From a checkpoint of a small image inpainting model: norm none, widths [64].
Rows from block 3, named by matrix and row number. Rows with one number belong to one channel. Each number is 128 + 32 x the weight over its row's rms, rounded and kept within 0 to 255. All counts start at 0. After the name is the row's rms in percent of the matrix's.
# convs0: first 3x3 conv (model.blocks.3.convs.0.weight, 64x64x3x3), inputs 16-31, a 3x3 kernel for each
# convs1: second 3x3 conv (model.blocks.3.convs.1.weight, 64x64x3x3, transposed), outputs 16-31, a 3x3 kernel for each
convs0.36 098 [170 133 153 115  91 110  92  75  90  68  90  81 102 107 127 147 133 122 144 141 121  76  81 114  93  94  66 132  99  60 135 151 111 165 158  72  97 143 100  98  78  91 115 125 120 130 112 166 136 123 148 157 126 139 157 156 125  82 159 130 116 129  87 113 142 119 121 128  72  99  98 123  71 158 119 114 154 122 184 120 126  39 130 139  78 142 174  49  85 139 132 134 135 149 119 175 135  55  88 139 121 121 113 119 127 138 148 166 111 165 132 117 136 161 113 117 152 135 131 131 100 135 108 154 165 132 138 179 230 132 151 169 101 129 138 164 199 155 100 145  95  72  96  86]
convs1.36 095 [194 149 190 115 121 151 130 102  90 107 101 111 129 139 152 139 146 187 181 154 127 162 161 173 152 135 108 109  81 102 131  95 128 123 141 169 157 168 130 170 123 115 110  93 134 168  97 120  98 121 100  96 142  72 157 166 147 120 100 122  61 114 139 118 128  62 125 148 113 108 115 123 106  78  86 114 120 160  97 129 115 117 158 108 137 157 154 147 136 104 154 123 125 127 109 106 101  92  29  89 118 163 104 151 119  92 124 149  81 129  83  98 141 176 116 114 175 161 129 113 192 111 153 160 148 176 160 175 188  83 141 141  92 103  28 159 177 250  73 123 162  77  84 138]
convs0.37 104 [ 64  99  73  89 140 146 128 154 174 102 115 112 122 112 131 137 102 117 133 145 110 164 152 114 123 133 131 189  97 136 160  97  69 151 109 117  66  53 107 115 103 126  82 116 113 160 160 112  83 127  78  69 106  59  73  77  83 113 129 148 154 125 170  72 122 160 124 159 120  99 142  87  76 108 134 117 109 129 135 132 118  10  51  33  96 112 109  99  77  98 126 134 166 169 160 133 125 152 141 155 143  79 139 103  71 113  91 103 107 141 135 165 126  92 133 152 104 110 115 115 171 186 152 151 163 107 110 116  90 156 136 150 196 146 155  74 108  57  76 131 123  97 165 172]
convs1.37 104 [ 58  61  69 120 140 157 178 148 162  80 107 138 146 152 163 199 169 123 120 115 135 145 139 115 133 132 110 165 141 149 207 155 121 190 113  47 128 122 144 137 149 160 107 138 171  97 133 191 149 156 193 105  54 121 177 126  99 168 174 205 193 157 104 138 126 119  73 126 126 120 159 170 148 154 127 135 132 136 145 184 201 126 127  80  98 139 121 117 127 103 162 131 161 125 132 154 161 129 119 167 146 166  95 141 137 118 150 156 109 152 100 146 152  68 141 115  73 158 113 134 134 128 139  63  80  79 146  72  24 155  93 106 154 138 164 199 120  79 171 123 108 181 153 114]
convs0.38 094 [150 153 159 102 135 131 139 172 210 120 114 125 140 107 125 139  81 161 123 157 166 129  83 133  86  53  76 121 142  68 118  83  52  60  42  28  97 123 109 119  96  97 147 133 170 185 139  89 135 138 142 100 128 158 117 145 111 126 134  86 112 131  77 118  86 100  82 103 157 150 138 187 147 127 141 172 114  83 158 148 112 108 138 124 128 140 106 161 115 116  94 131  92 138 129 112  95 109 113  98 131  87 113 154 130  96 109 133 116 131 147  90 113 132 143 142 159 116 124 116 132 170 134 136 128 100 146  99  98 101 128 111 113 126 104 101 115 143  86 151 140 117 154 146]
convs1.38 099 [ 87 127 115  19 140 141   0 118 114 156 135 186 114 135 151 135 132 148 209 171 134 209 161  88  83 125  82  97 141 119 123 131 141 175  99 133 116 121 150 103 120 137 124 134 156 109 134 166  96 126 136 126 121  70 165 107  88 136 117 137 152 142 123 101 111  91 130 146 162 143 125 154 128 117  96 135  89 128 117 107  84 106 126 131 149 128 154 180 126 119 163 140  90 159 129 111 167 107 123 120 136 114  91  99 107 123 138 115 109 151 145 127 133  96 132 156  78 128 144 152 112 154 140 113 119 111 133 118 129 182 173 157 137 115 114 140 141 154  96 115 133 147 195 199]
convs0.39 100 [215 165 128 144 147 130  80 100  66  87 104  91 111 140 121 151 149 137 134 102 128 135  96 128 160 121 143 149 200 134 135 142  97 100 122 130 104  81  81 133 100 105 136 121 117 101 129 153 113 123 134 115 157 148 140 130 103  95 122 153 144 140 198 201 181 116 119 140 114  17 136 131 111  73 107 134 117 108 116 150 160 118 115  95  95 145 154  44 126 132 113  94 150 136 113 146 162 123  99  94 127 143 107 119 119 118 161 131  94 112 156  99 108 136 177 203 191 131 111 110 145 130 132 173 102 100 169 123 107 154 138 138 129 131 137 104  99  74 158 132 107 160 160 117]
convs1.39 102 [204 159  89 121 128  95 133 128 119  99 100  81 126 139 115 172 144 119 210 154  88 158 131 107 164 168 145 100  97  60 152 138  93 131 137  85 129 126 124 112 133 115 124 157 134 124 138 174 138 104 136 207 129 158 130 175 125 126 112 127 207 133 103 184 176 158 155 129 127 116 121  94 113  80  91 178 127 122 179 122 167  58 118 112 127 138 123 103 159 129 126 142 128 132 142 119 115 165 151  26 151 122  62 147 144  55 136 139  90 107 119  87 134 128  87 115 150  96 110  90 130 130 105 125 195 188 114 155 145 104 102 138 139 131 125 138 161 146 181 169 114 196 133  98]
convs0.40 114 [133  95 106 111 115 107 120 133 130 114 174 129  19 168 133 125 107  85 119 107 121 157 148 126 131 124  98 103  83 133 151 112 111 139 138 117 132  95 100 140 110 132  98  96 123 124 122 117 104 126 142 116 127 138 118  29 129 126 124 141 128 197 148 109 166 126 181  76 113 165 113 126 199 100 126  63 190 141  62 114 120 131 106 100  58 139 170 127 121 185 147  69  96  71 126 119 158 140 126  82 158 104 136   7  65 139  89 117 185 132 164  83 157  95 130 154 136 122 116 127 146 105 122 148 151 174 106 123 139 146 112 143 183 136 163 133 116  95 152 120  98 127 142 116]
convs1.40 115 [111 149 127 141 158 130 144 148 134 143 119  76  81  78  27  75  34   0 115 134 112 133 122 102 133 155 163 140 162 120  94 143 105 108 106 101 150 139 121 142 106  74 116  97 114 112 120 130 149 122 124  98 121 129 180  80  98 105  38  68 120  21  15 132 139 123 123 137 136 151 109 148 123 149 149 131 131 117 112  97 140 136 170 149 161 164 171 127 116 101 136 161 110 141 115 141 140 152 141  89 130 123 160 187 145 140 145 136 145 152 133 141 116  26 148  76  18 102 137  93 151 115 103 130 135 130 113 127 136 112  96 136  76 123 171 119 153 119  96 122 111 115 137 149]